python train.py --text_encoder_layers=8 --text_encoder_head_dim=16 --text_encoder_fused_qkv=true --learning_rate=0.004 --lr_schedule="linear"
Rows from block 11 of the image encoder of a small contrastive image-text model, named by matrix and row number. Rows with one number belong to one neuron. Each number is 128 + 32 x the weight over its row's rms, rounded and kept within 0 to 255. All counts start at 0.
After each neuron's rows are labels from the 100 images, of 14848, where the neuron reaches its highest value: "top examples" is what is common among them. Only what is clearly more common there than usual is listed. The data: larger renderings of crowded toy scenes. In brackets: how many of the 100.
# fc1: MLP up (encoder.blocks.11.mlp.fc1.weight, 768x192), inputs 0-191
# fc2: MLP down (encoder.blocks.11.mlp.fc2.weight, 192x768, transposed), outputs 0-191

fc1.442 [127 169 158  90  85 132 129 114  93 134  99 105 148  93 141 158 142 181 160 101 118 150 135 113 134 107  69  97 159 124 119 148 145 145 127  85  84 100 141  90 101  91 170 152 119 115 102 107 136 161 121 110 140 167 181 101 104 148 118  78 120 112 146 148 127 140 119 148 152 111 104 103 111 119 217 116 130  67 112 143 132 146 122 162 151 144 177 113  85 141 122 129 119 123 143 123 175 114 102 151  83 163 131 106 202 118 183 151  86 102 134 110 126 165  72 127  70 131 168 150 108 103 152 134 106 153 109 110  52 178  73  72 120 114 155 153 151  90 112  84 110 186 146 130 174 165  88 129 139  94 110 108  88 172 133 199 130 103 165 129 109 223 151 152 188 180 161 137 203 191 148 150 112 122  84 141 107 121 152 123 100 103  69 148 199 131 110  53  98  87  99 114]
fc2.442 [117 130 111 140 152 107 119 161 156 112 119  79  91 148 134 125 204 146 106 116  77 116  94 114 127  75 116 167 181 113 127  83 120 128 118 126  57 161 133 137 157 135 140 176 128 114 115 121 107 179 108 117 110 145  70  77 145 113 142 122 115  89 138 111 132 127 168  84 129 104 155 163 146 110 116 114 174 167 154 148 142  81 103 179 124  65 148  71 119 166  97  89 117  87  92 107 155 139 123 102 173 189 143 117 129 118 114 128 117  79 145 140 102 136  49 154  97 131  99 125 128 176 155 193 143 223  82 154 154 148 184 129 126 156 149 136 167 140  75 170 104 109  88 150 120 144 156 117  99 165 188 131 133 143 162 105  96 141 147 106  77  68  99 100 186 130 139 118 103 144 142 102  97 178 103 111  95 127 160  25 113 131  83  82 163 179  66 183  94 154 127 124]
top examples: count: six (78)

fc1.80 [136 119 143 126 182  82 118 165  70 133 148 160  66  82 147 173 103 184 142  64 127 177 126 226 118 235 194 122 136 153 142 143 169 138 125 142 110 186  78  87 109 109  59 157  77 125 170 190 121  92 146 132  97 163 135 140 126 115 132 135 125 175 141 151 128  67 147 137 109 161 122 102  94  69 118 115 142 166 161  85 121 147 137 178 140 113 136 134 134 112 107 117 111 154 161 118  86 183 169 157 147 117 154  94 122 146  85 153 111  84 117  73 100 104 146  80  97 101 100 120 127 121 102 130 176 140 155 121 105 170 147 117  58 165 135 163 116  91 174 152 127  87  63 160 106 184 138  98 123 119 107 136 143 148 127  94 146  79 128 100 125 104 126 106 169 107 104 158 124 160 150 114 131 180 125 149  61  91 111 106 112 182  84 164 121 135  89 131 126 133 106 106]
fc2.80 [170 108  65 169  68 137 118 114 203 145  88 165 103  47 125 151 122 100 132 143 161  96  70  85  99 181 130  90 187 114 121 114 101 153 106 120  92 100  96 120 131 122 129  90 128 171 169  88 134  77 123  97 137  87 102 188 117 115 139 130 160 153 152  97 118 186 120 123 189 116 156 142 105 128 169 145 119 103  98  89 157 173 121 152 127 148 126 159  99 106 165 138 123 100 141 119  98 114 112 163  85  80 139 162 177  75 144 155 100  96 197 161 166 155 138 136 131 162 118 121 167 167 183 114 124 135 126 155 209 139 105  79 162 153 158 113 171 166  87 114 103 103 102  68 164 116  98 119  77 141 104 189 118 156 130 176 135 122 157 145 143 107 103 141  84 102  87 190 141 141 148 172  73 107 156 107 153  90 102 134 138 167  77 154 101 106 128 124 158 178 159 185]
top examples: count: four (44)

fc1.530 [ 91 132 131 105 172 173 120 172 104 170 173 135 143  36 166 132 152  45 166  82 126  63 133 102 140 184 111 150  80 144  63 139 142  88 111  94 111 165 107  81 145  75 181  90 130 101  84 125 143 120 142  81 163 120 130 116 100 197 135 182 155 113  94 167  83 145 150 188 126 133 115 113 167 138 123 144  78 142 143 203 172 158 176 143 120 127 115 156 116 172 150 144 169 121 100 169 124  85 153 109 154 123  66 120 169  82 126 106 107  54 155 131  89 142  89 135 136 156  94 153 135 182 100 129 104 135 135 143  96 158  86 148 110 130  85 128 146 114 137 187 101 178 130 178  90 144  89 121 115 107 158 120 175 108 144 239 120 110 131 112 154 152 149 121 134 134 117  96 115 142 112 117 109 144 103  94 151  99 129  81  83 141 132 112 137 146 104 106 107 148 156 168]
fc2.530 [ 87 137 139 131 134  80 186 185 132 143 111 122  92  48  73 130 154 128 140 113 201 160 102 119 181 132 178 104  81 107  98  71  56 131 105  65 128 132 115 170 141  95 140 155  99 114 116 122  67 152 103 108  83 139  67 154 109 112  63 138  64 125 162 130 127 117  96 144 119 150 105 165 104 138 141 150 112 117 105  76 127 125 140 182 127  92 141  76  99  59  97 140 171 126 146 144  96 140 133  83 134  68 165 153 112  89 108 159 154 169 161  87 108 171 105 160 141  90 142  77 119 150 135 124 114 104 141 126 195 125 108 195 114 174 123 110 136 156 126  93 134 181 154 117  96  93 146 181 126 156 134 113 124 103 209 132  88 129 100 126 127 139 122 121 160 117 106  88 110 182 112 181 157 117 175 151 148  72 170  83  95 170 122 139 175 142 111 106  93 131 143 173]
top examples: its colour: teal (27)

fc1.212 [113 145 111 115 134 129 116 138  79 162 145 168 151  98  57 135 164  96 102 122 155 164 146 113  94 118  99 123 104 166  99 114 137 179 119 106 141 143 166 149 110  94 122 111 168  96 152 143  85 104  86 114 117 177 187 134  92 104 149 136  64 181 123 120 157 118 153 123 141 148 109 172 118 111 154 161 152 146 131 100 159 146 102 115 221  86 122 137 109 161 118 136  42 139 114  47  60 118 158 218 144  97  90  68 120 115 179 175 101 162 109 113 186 131 133 110 174 158 151 102 130 114 167 175 111 117 132 111  79 153  83 177  84  79 131  83 146 128 143 172 104  79 116 142 195  87 104 164 127 144 119 181 111 148 151 119  98 102  92 111  84 129 173 189 104 106 158 159 143 109 102 164 102  91 111 139 124  80 104 161 189 157 148 120 143  97  98 154 156  95 142 146]
fc2.212 [123  60 101  83  95 132 175 197 101 196 152 121 111  93 124 161  68 133 126 171 144 127 152 150 142 107 144  74 118 173 106 120 120 163 162 163 161 132 124 114 126 117  69 102 111 119 142  90 146 143 219 135  89 137 129 117 182  90 170  98 117 102 138 164 130 141  84 147 132 120 176 145 152 127 115 190 193 158 188 140 100 113 146 165 156 150 141 110 175 137 115  87  66 179  49 173 113  86  95 172 135 125 110 130  90 111 177  98 157  80 121 155 134 126 119 163  86  97 169 133 110 117  95 158 163 131 160  94 129 102 115  67 178 110 143 172  77 130 134  92 101  76 162 137 103 127 111  82 117 151 145 124  89 113 206 128 124 127 133  92 119 148  71 103 131  98 120 161 103 131 173 107 149 147 109  93  46 115 129 165 121  96 183 160 170  99 155 136 127 131 107 114]
top examples: count: four (46)

fc1.533 [103 169  75  90  68 163 101 129 162 115  89 173  68 120 126 160 125  88  88  95 174  99  99 117 145 178  95 103 134 111 130 179 151 128 130 159 147 100 140 142 138 115 123 175 171 136  96 112  90  52 131  98 152 148 160 112 124  78 152 139 134 162  92 141 137 167 180  86 204 124 122  41 146 175 165 124 100 124 130  99 109 123 104 165 146 169 128 105 112 129 136 119  61 134 133 139 162 145 139  96 129 133 141 144 139 121 161 134 145 127  96 148 122  71  62 213 160  77 156  35 139 183 136  82 196  88  97  87 132 149 150 158 180 127 103  80 124 158  94 102 122 158 154 177 135  98 112 137 134 157 173 123 110 132 164 125 117  77  92  92 133  97 149 110 170 141  97 122 109 135 101 121 137  97  76 124 164 147 164 129  96 118 150 132 128 191 174 182  96 138 158 146]
fc2.533 [162 129  89 125 144  97 150 189 143 113 108 101 150  81 117 126 138 150 118 113  95 130 130  98 142 155 153 148 150  77  93 143 154 168 142 108  77 131 116 123 147  72  98 108 113 115 118 161 148 136 147 140 163 135 187 186 161 164 136 111 113  70 151  88 116 141 157 103 176 159 139 124  90 142 108  48 174 143 146 126 169 111 110 148 160 147 141  97 142 101 121 177  71  73 151  92 134 146 120 129 103 132 178 125 156 133  89 175 171 170 170  93 120 172 125  94 120 145 132 150 184 154 132 146 203 168 113 173 144 194 119 139 140 183 132 114 164  99 191  70  59 147 111 119 114 104 134 114 121 152 172  83 140  76  64 138 120  66  97 105 145  50 114  75 126 104  85 123 106 129 194  84 123 164 144 129 173 129 113 137 100  44 122 149 130 165  94 143  62 114 131 144]
top examples: count: two (76)

fc1.213 [117 177 157  86 153 136  94 130 120 104 132 110 140 201 104 109 159 102 193 119  73 147 166  71 165  82  91 114 124 140 159 135 113 130 144 123 124 101 191 161 143 149  98 144 176 146  90 147 122 145 115 139 164  83 147 131 117 184  99 152 194  87   0  61 145 120 169 155 116  86 154 140  92 126 132 105 157  83 123 102 117 149 180 162 122 129  74 133 124 129  86 163 149 105 134 145 127 136 112 120 104  69 106  80 121 102 162 136 109 148 132 125 100 115 151  50  90  94 171  57  92 154 142 102 125 134 148 138 104 143 134 155 119 111 156 194 149 172 116 136 117 131 127 119 131 120 125  91 139  89 136 178 150 132 162  45 130 138 205 160 127 137 165 115 111 138 135 108  97  44 109 138 152 103 123  78 184 146 134 158 114 147 152  92 144 152 148 183 164 127 103 114]
fc2.213 [ 92  66 140 142 120 156 137  69 163 178 104 177  99  70 176 155 148 139 135  99  76 179 117 156 118 163 120 147 143 105 101 145 198 140 172 171 108 141 143 182  95 146 141 154 183 136 110  95  83 120 104 130 137 104 153 122 106 114 136 144 133 149 167 125 176  92 147 160  62 115 135  91 115 164 138  60  95  84 130 115 162 137 176 128 162 195 149 214  91 126 152 103 132 167  84 173  91 138 138 138 128 196  86  68 110 129  98 133 116 135 147  89 101 138 210 144  99 122 130  91 120 127 161 150 176 101 125 114 117 107 193 113 154 162  82 143 131 130 139 102  51 106  85 114 142 122 164 156 176 138 128  83 125 126 141 121 136  95 105 138 167 101 101 141 103 171 109 103 100 117 112  65 105 161 122 102 202  82  98  67 117 128 161 101 102 153 125  77 152 127 139 110]
top examples: count: four (41)

fc1.449 [171 109 137 117 152 102 187 124 102 166 122 179 178 120 116 117 164 138 125 166 123  76 112 143 151  80 149 143 161  41  87 119 121 103 108 112 169 101  53 110  54 153 132  99  66 145  95 118 162 177 159 131 185 103 179 166 170 145 125 142 115  92 116 167 119 110 137 163 112 153 112 101 134 147 146 139 159 168 117 119 239 103 138 166 156 124  88 105 108 143  88 125  40 119 133 134 115 172 128 128 163 126 138 122  91 124 115 196  75 127 106  79 156 132 155 144  98 140 115 135  86 167  61 105 139  94 127 192 136 154 140 107 131 160 123 135 129 120 133 105  96 145 118  98 123 127 104 138 155 155 200  96 118 157  93 135 195 116 105 131 159 101 155 160 117  61  88 180 151 178 133 127 132 146 149 170  81 147 110 124 101  81  74 137 107 143  78 116 129  95 150  76]
fc2.449 [173  97 136  93 133 139 109  94 117 133 169 104 101 122 174 112 120  87 182  70 154 131 112 164 107 141 154 122 174 102  58 167 107 141  87 126 183  93 138 159  84 142  88 117  98 192 130 102 121 103 101 111  70 135 112 123  96 128 180 131 121 160 128 153 113  84 147 110 137 152 181 174 144 137 142 184  82 104 149 108  94 200 110 102  58 116 154 153 143 134  82 156 163 120 175 122  99  53 131 100 139 126  78 147 102 129 157 178 122 122 177 129  77 129  77 153 174 149 128 123 120 123 128  88 140 110 100 119 110  80 142 127 108 127  69 127  82  38 110 135 120 132 126 110 112 110 106 120  60 144 119 119 142  78 143 140 163  75 113  87  78 124 170 169 152  82 116 137 131 142 189 149 118 113 166 148 132 122  96 216  57 102  92 125  79 129 150 169 108 103  84 143]
top examples: count: four (43)

fc1.146 [ 67 133 193  99 138  69 153 104 118  76 112 107 132 161 196 163 135 109 119  28 110 155 107 136 119  66 167 149 134 164  86  87  97 168 133 150 136 134  73  84 149  83 147 166  78 161 177 125  90 142 101 157 114 171 143 141 148 111 136 124 166  83  94 175  67 134  99 116 110  86 115 163 103 133 166 141 106 122  91 134  51 151 138 164 146 146 140 105 167 157  73  88  78 146 142 134 138 130 118 134 107 145 141 172 155 166 168  89  84 126 175 105 123 134  72 153 132 110 155  98 106 158 195 124 119  97 145 134 144 173 102 110 143 157 184 131 114  95 157 139 177 184  97 100 182 141  97 108 139 112  84 117 180 107  48  95 127 154 126 145 120 166 135 108 100 121 185 128 125 159  96 147 162 154 174  74 123 104 166 102 152 109 140 178 111 100 116 131  97 159 133 141]
fc2.146 [159 104 104 113 147 104 133 137  83 162  89 121 132  91 112 116 132 172 168  74  94 104 128  94 132  79 153  93 158 126 149 144 163 113 123 114  54 114 154 130 124 102  99 130 126  90 177 146 133 115  76 132  93 194 190 127 165 149 161  93 102 102 149 156 140 150 147 137 129 102 145 191 144 113 160 118 123 146 147 149 130 166 123 103 106 154 117 119  99 103 196  92 143 107 127  89 116 144 117 152  95 211 127 116 131  66 136 121 148 129  97 192 171  99 172  89 131 170 142 155 166 119 225  92  91 241  88 129 141  90 131 158  95 174 107 105 108 147 146 122 137 173 160 152 132 147 101 146 141  37 131 112 144  91 147  89 102 122 170 144  88 146 121 132 114 188 109  99  72 142 157  70  75 147 162 144 163  89 126 133 179 120 153 134  94 103  94 187 168 140 120 141]
top examples: count: six (49)

fc1.458 [158 153 114  99 112 156 124 124 176 119 148 126 130 138  77 142 145  91 164 169 118  90 107 163 110  62  94  85 185  46  68  84 176  51  88 142 169  93  77 112 111 144 156 110  89 103 120 116 105 129 121 111 172 144 118 172 138  31  69 123 132 173  89 116 114 161 122 110 125 171 174 127 102 150 131  94 147 124 122 170 163  92 101 144 156 202  45 105 118 128 127 151 115 142  97 163 120 131 136 166 142 133 122 151  71 165 117 144 136 151 119 100 132 124 110  94 132 102 144 124 127 143 151 189 122 120 128 164 102 175 134 194 179 143 124 143  83 100 166 121  94 136 122 194 186 106  71 141 191 132 157 101  97 136 145 209 123 106 109 150 109 125 122  84 131 180 117 164 169  77 170 112 120  91 109 152 128  98 157 162 158 112 145 105 152 125  85 152 109  99 141 124]
fc2.458 [ 96 120 114 155 122 127 121 161 176 151 126 189 110 143 163 106  38  67 141 142 125  71 101 182  96 109 140 108 199 133  72 124 120 128 149 140 162 121  92 132 172 137 111 116 142  92 104 132 132 130 125 157 110 159 167 127 124  78 134 151 100 116 100 117 129  74 172  95 143 106 147 113 119 141 106 124  98 156 173  67 125 161 117 150 177 128 104 112 142 179 153 112  98 116 111 173 107  99 183 117 126 157 161 139 145 142 133  88 181 195 102 209 157 104 142 131 196 138  92 115 122 123  76  92 146 145 174 170 147  97 142 135 140 114 128 184 113  69 176  96 180 136 125 184 108 150 113 157 117  79 121 121  71 115 155 191 158 110  79  73 126 103 165 114 175 178 136 158 138 193 103 104 153 115 145 142 102 159 184 144 116 145  84 138  94  55 191 155 109 122 105 110]
top examples: count: four (42); airplane (29)

fc1.377 [ 94 113  48 101  94 119 174 122 135  87 187 115  92 138 176  99 124  93 151 152 183 164 106  93 139 105 134 122  67 165 110 194  97  95 131  42 122 121  97 163 111 176 128 104 152 120 106 143 152 165 144 124  89 133 111 115 191 135 117 105 128 155 133 127  67 131 169  88 180 121 157  95 133 136 162 181 103 155 112 161 150  78 200 100 133 145  86 109 100 156 126 147 133 139 107 170 140 129 124  78 140 119 176  77 153  87 166 141 147 155 115  83 136  63 121 143 147  94 148 101  61  99 175 115 152 112 109 132  73  96 106 203 124  58 124 137 142 131 125 151 170 102  90 100 134 126 104 169 173 128 200 145 159 169 115 151  83 126  96 165 161 119 101 109 124 150 153  80  92 100 115 158 110 151 156 153 132 176 171 113  95 108 133 130 146 139 141 200  73 118 152 113]
fc2.377 [155 135 176 198 169 114 103 169 117 105 171 166 144 192  70 149 136 156 171 135 123 129 154 166 123 103 147  93  97 114 123  81 120 172  78 136 101  91 134 144 141 127 183 156 167  99 171 144  99 153 135 134 113  86 185 116  85 133 168 136 154 155 142 115 146 217  65 120 168 121 124 141  83 110 135 129 150 112 103 157 138 111 100 107 140 140 115 146 136 102 111 102 180  85 184 126 167 118 135 188 140 145  82 156 124 124 151 123 186 127 163 167  66  70 120 157 102 163 114  80  83  75 124 145 159 166  88 176 177  84 131 120 104 164 127 119 141 134 111 198 169 163 126 135 123 119 177 115  80  37 120 162 120 101 116 155 127 143  89  88  93 123 130 118 119  87 193 148  88 154 145 139 103 113 126  88 170 184 127 100 103 129 107 145 170 117 124 179 184 153 105 170]
top examples: count: two (75)

fc1.684 [ 88 102 135 104 166  92 120 162 146 122 182  92 149 136 177  92 169  96 154 153  69 112 116 171 131 129  82 152 128 114 117 118 161  91 119 111 153 142  84  81 117 109 100 161 109 109 122 113 147 105 142 103 146 117 160 145 117  79 171 154 130  85 135 158  92 111 126  42  95 178 149 173 145 127 102  96 161 132 139 138 163 118 214 183 141  99  58 126 137 139 112 111 120 162 126 139 144 152 181 158 133 119  63 161 168 137 123 151 164  86 156 120 162  97  83  67  82 155 128  86 179 143 116 112 128 123 118  99 127 176 147 103 143  81 189  93 174  94  83  81 186  85 140 131 153 105 113 111 130 119 115 202 127 162 135 107  91  87 113 116 144 111 179 174 144 180 134 133  98 120 128  84 133  61 120 130 128 150 157 115  75 145 211 137 103 110 137 217 100 139 169 109]
fc2.684 [168 110  50   0 106 127  91 103 160 109 159 182 137  91 179 120 137 139  79 106 148 128 138 106  96  26 171 150 109  95 133 128  96 143 165 112 147 133 124  81 178 153 129 120 175 126 106 157  76  99 151  92  62  81  87  96  72 165 132 120 110 150 110  99  97 120  64 118 176 117 100 123 167 139  96  96 144 140 158 130 128  90 125 121 115 110 185 136  96 100 113  91 137 101 187 156  63 129 178  99 175 107  95 110  94 112 178 122 146 150 140 121 131 154 104 147 157  99 161 156 125 150 102 115 124  90 162 122 170 128  80 199 165 167 118 112  98  97 128 111 108 103 134 148 120 115 115  91 118 122 123 100 144 150 105 115 130 160 111 140 110  98 123 128  95 129 182  80 144 129 140 121 111  94 121 159  86 154 107 139 110  91 205 144  97  73 132 147 153 157 150 153]
top examples: count: four (48)

fc1.468 [118 193 110 135  62 152 166 176  94 130 174 130  99  97 120 198  79 130 102 122 116  92  80 154 163 128  99 107 119 191 136  87 138 109 132 106  89 143 141  75 121 171 111 152 151 138 122 132  94 165 158 173 153 162  78 135 136 158 118 160 163 125 142 127 127 133  95 155 158 132 120  97 146  98  87  90 153 145 103 131 133  89 161 137  75 113 132 104 153 147  88 225 126 204 112 149 107  87 125 155  95  82 160 191 121 120 172 162 114 143  60 106 141 106 189 200 138 110 161 122 123 144 161 161 137 158 149 134 126 162 113 117 112 115 115 133  94 118 158 154 120  58 138 140  62 138  91  79  58 120 184 117 143 139  64 101 120 131 102 154 153 108 172  93 119 133  83 108 158 111 124 127 116 113 125  90 153 191 173 135 136  89 166 105 184 139  76  76 115 128  71 143]
fc2.468 [107  96  74 142 110 205 167 141 107 133 119  82 140 105 122 120 111 169 124 174 103 123 120 135 127 156 100 131 140  59 117 154 193 169 124 145  95 205  45 101 109 103 158 131 117 134  64 157 112 154 120 162 137 126  67 133 119 106 108 123  82 147 156 182 121 169  85 173 159 139 201 139 164 101 117 160 161 107 142 143 113 158 143 119 174 114  50 102 161  81 115  92 156 139 117 122 146 191 141  98 160 111 145 133 113 107 103 143  93 131 138 106 107 209 122  90  64 135 145 148 149 155  99 180 115 112 108 123 126  97 197  73 106 121  88 142  89 172 171 149 161 140 137 118 187  89  92  87 135 125 153 120 136 123  90 129 116  77 129 206 134 106  91 130 130 135 134 129 183  79  86 143 139 153 144  67 100  56 147 157  96 110 126 128 157 125 127 145  95 141  81 116]
top examples: count: three (48)

fc1.440 [133  98  86 120 112 125 131 152 134 126 154 109  87 119  83 162 152 187 122  83  95  77 182 112 175 185  86 170 132 129 132 203 120 157 123 152 169  85 116 160  78 128 144 119 146 102 116  74  87  99 110  73 117 151 124 108 129  94 158 137 181 128 146  99 140 161 143 118 203  98  78  85  98 102 154 165  84 168 103 186  93  76 101 166  98 128 149 103 149  91 136 107 118 102 131 166 117 154 121 132 145  93 137 139 166 149  96 105 145 139 183  76 109 173  36 112 129 149 151 114 160  85 156 136 112  46 150  96 139 145 125 130 126 213 140 130 153 124  85 144 115 110 162 151 118  91 113 173 166 127 125 122 132 137 162 164  91 125 116 128 136  63 167 174 133 141 140  67  93 123 117 138  62 169 109 161 177 148 168  79 149 101 130 139 131 178 118 178  94 184 139 112]
fc2.440 [ 66 166  67 162 171 130 173 113 125  87  72  99  86  74  64  94 145 106 140 135 105 183  84 112 172 139 111 102 111 167 127 156 193 135 146 119 111 126  76 113 142  60 107  68 126 145 159 110  85 109 119 117 132 143 145 155  97 203 151 111 112  97 113 128 165 105 121 122 140 142  76 118 118 120  64 115 123 117 144 128  88  89  79 103 156 119 105  92  74 139  89 117 179 154 139 113 100 123 111  97 138 105 123 116 164 113  84 166 162 172 145 141  55 146 106 136  96  91  77  75 131 151 162 180 157 133 124 128  61 156 195 172 146 119 149 153 139  72 136 154  99 131 156  98  88 103 193  65  83 131 146 161 175 124 138 144 120 138 165  85  98  79 108 116 103 118 139 140  76 168 174 135 125 122 140 111 107  93 127 157 167 124 145 142 120 138 137 146  72  85  87 181]
top examples: count: two (70)

fc1.375 [132 125 114  99 103 151 129 141  96 119 149  86 105 169 109  92 134 110 177 130 115  88  83  91 114 136 153 102  32 181 138 141 180  91 147 128 171 114 139 165 151 133 131 143 121 121 189 101 141 147 133 133 130 169 209 145 127 169 146  94 144 142 154 105 192 121 107 139 102 177 138 121  55 121 119 146  97 136 144 152 127 152  98 156 121  90 113 146 110 134 108  86  88 107 132 159 114 135 123 156 130 134 101 100  58 114 108 134 129 144 107 106 179 103 167 102  98 121 150 124 115 120 139 192 104 123  90 215  88 124 150 167 111 138 170 137 154 122 145 120  60 163  83  92 145  92 121 168 143  68 100 200 134 147 116 144 122 146 150 141  94 120 156  30 171 117 132 157 125 113 154 141 151 112 110  39  32  94 179 130 151 120  72 111 126 115 198 149 158 151 183 126]
fc2.375 [ 89 147 161  78 151  90 102 147 185 169 129 103 176  91  90 186 124 115 121  77 106 145 111 162 141 141 110 111 139 165 141 131  79 123  65 129 118 117  99 124  67 149 106 158 176 168 130 167 121 111 149 160 126  80 185 118 124 152  95  68 172 127 101 112 136 173 128 111 110 160 115 109 114 185 127  78  89 149 167 159 119 100 102 125 149 108 182 147 147 152 158 111 129 184 170 126 160 157 130 178  54 106 110 109 102  80 107 132 113 133  77 161 141 102 110 142  85  93 153 124 114 175 155  60 139 107  54  77 160 114 147  74 141 110 123 100 102 109 159 164 111  78 191 167 164 140 152 167 124 120  77  99 117 113 162 124 126 155 111 144 152 152 149 120  96 151 170 127  44 159 158 151  95 137 107  89  86  62 194  90 116 122 169  83  83 124 153 124 126  92 115 141]
top examples: count: three (46)

fc1.578 [112 147 208 112  71 116  89 107 149 144  51  64 146  96  33 154 132 138  83 166 127  79 170  79 182 129 137  97  78 149 192 132 147  91 128 127 140 206 112 124 114 182 126 107 124 147 122 118 157  89 132 127 129 140 197 121 127  77 164 144  98  84 114 145 137 155 153 135 103 146 111 145 104 110  79 102 130 133 181 135 175 174 101 118 107 118 150  98 174 143  77 168 144 115 115 145 161 113 117 109  97 106 171  94 165 124 162 166 112 121 120  82 157 143 148 139 121 190 157 148 130 108 153 174 130  43 177 172 145 141 102 140 147 167 116 126 132  99 111 120 123 150 116  84  88 136  82 132 152 154 150  61 142 116 144 162 118 101 119  74 157 187 139 152 105 153  96  87 144  97 143 163 144 143  88 129  95 158 129 141 157 191 105  98  61 161  72 120  95 142 106 118]
fc2.578 [113 141 188 167 152 150 139 142 142 117  58 105  75 110 130 135 120 144 113 150 151 140 141  83  92  84 122  99 114 160 134  96 147  93 172 104 155 111 192 122 139  97  74 122 123 121 123 113  50  84 136 131 120 149  87 141 121 160 129 127 159 101 142 137 126 153 103 109 122 103 113 150 191 150 127 143 137 151 129 148 147 132  68  80  98  92  68 101 161 120 140 138 105  92  89  96 122 182 131 117 173 108  83 104  58 131 161 138 131 107  93 182 123 125  56 143 160 146 154 131 129 134  81 156 150 169 102 115  72 213 201  99  84 124 145 126 125 107 168 115 152 108 121 144 121 130 117  95 160 153 127  51  86  78  94 142 131 174 143 116 126 124 154 136 155 131 122 136 128 142 117 150 173  74 121 111 143 198 122  66 111 178 142 105 139 172  83 242 179 114  77  92]
top examples: count: six (74); trophy (30)

fc1.462 [100 169 141 105 134 178 110 188 124 171 182 123 129 167 105 163 111 127 154 112 175 155 123 169  81 100 131 134 123 131 106 129  86 166  54 129 127 165 100 130 157 164 132 121 155 120  69 120 120 131 124  67 126 100 161 133 153 194 157  92 175 116 102 105 179 106  80 104 141 130 106 105 156  71 141  92 131 122 128 119 196  86 139 128  99 128  88 143 126  62 161 104 156 174 117 127 146  93 186 130 154 132 170  84 130 191 102 116 132 127 114  94 178 105  51 122 147 140  90 129 118 199 160 177 168 122 145  91 153 183 113 147 134  83 105 185 138 107 150 139  96 134 133 150  60  76 130 179  60 146 108 167 162 145 112  73  80  76  96  82 141 124 112 103 145  92 145 116 165 157  65 110 126 173 138  79 146  97 104 131 110  88 144 131 174 141 146 138 118 151  98 165]
fc2.462 [130 138  85 128 111  99 126 137 123 197 174 160  37 125 127 115 127 106 134 174 153  82 147 111 156 146  69 109 158 144 164 128 147 153 175  73  87 134 157 171 176 116 133 109 125  97 161 152  92 153 110 176 152 134 113  83  91  95 136 148 158 106 166 120 132 110 124  58 158 128  90  74 136 148 120 100 112 146 132 127 104 162 175 123 117 132 154 104  30 169 111  74 142 130 101 130 117 134 145  92 121 132 124 112 110 152 133 106 160 122 147 156  95 150 189 165 152 116 132 122  73 173 110 177 127 202 123 147 143  79 101 120 119 127 136  97  71 166  95 141 156 105 164  73 144 128 126 106 112 234 153 150 172 103 134 154 121  90 105 104 206 156 109 119 157 178 134 161 151 156 168 189 190  94  80  90 175  92 155 162 117 133 146 155 111 136 123  94  90  90 105 142]
top examples: count: four (42)

fc1.148 [100  82 126  67 129  96 161 132  47 160 168 120  95 114 141 135 153  81  61 121 135  99  96 123 163 124 122 163 120 127 102 148 115 117 152 114  94  91  92  77 114 118 130 140 128 133  91 101  89 138  80 165 203 148 135 210  93 126 194 144 146 173 140 123 121 123 143 140 109 168 122 171 121  86 157 152 123 121 137 138 117 102  92 123 165  53 101 126 170 169 110 126 134 150 148 153 109 142 110 122  97 116 121 110 171 165 124 159 170 114 146  84 162 116  68 111 117 121 129 175 164  99  96  67  68 131 114 175 136 119  93 180 127 125 154 131 141  88 153 149 169  78 176  97 108 129 129 130  83  74  94  73 140 186 133 182 104 166 134 141 138 110 161 128 225 111 143  82 133 103 105 116 104 126 133 112 151 162 145  84 168 142  82 136  91 199 147 144 171 186 196 132]
fc2.148 [110 208 165 126 153 122 111 127  94 147 139  80 141 122  95 145  93 144  65 153 142 126 109  86 114  88 142  84 136 153 120 165 163 157 141 191 131 113 120 162 123 134 120  61 117 131 142 148 141 117 172  99  61 128 115 112 178  97 154 126 125 103  82 159 104  94 134 106  87 118 139 147  60 128  98 161  93 148 125 127  96  84 174 152 159 112 127 109 104 104 144 123 123 185 120 177 121 172 145 146  95 100 151  80 155 152 127 118 109 131 164 201 150  96 149 176 117  99 167 115  79 176 160  95 155 156 135 153 128 153  73 115 134 120 103 160 137 187 162 147 178 125  96  29  87 134 144  85  78 151 127  79 169 119 130 137  79 121 179 131  70 134  83 103 102 107 182  54 113 105 116 130 110 136 159  86  58 147 169  91 150 143 133 120 156 131 149 111 218  92 122 104]
top examples: count: two (45)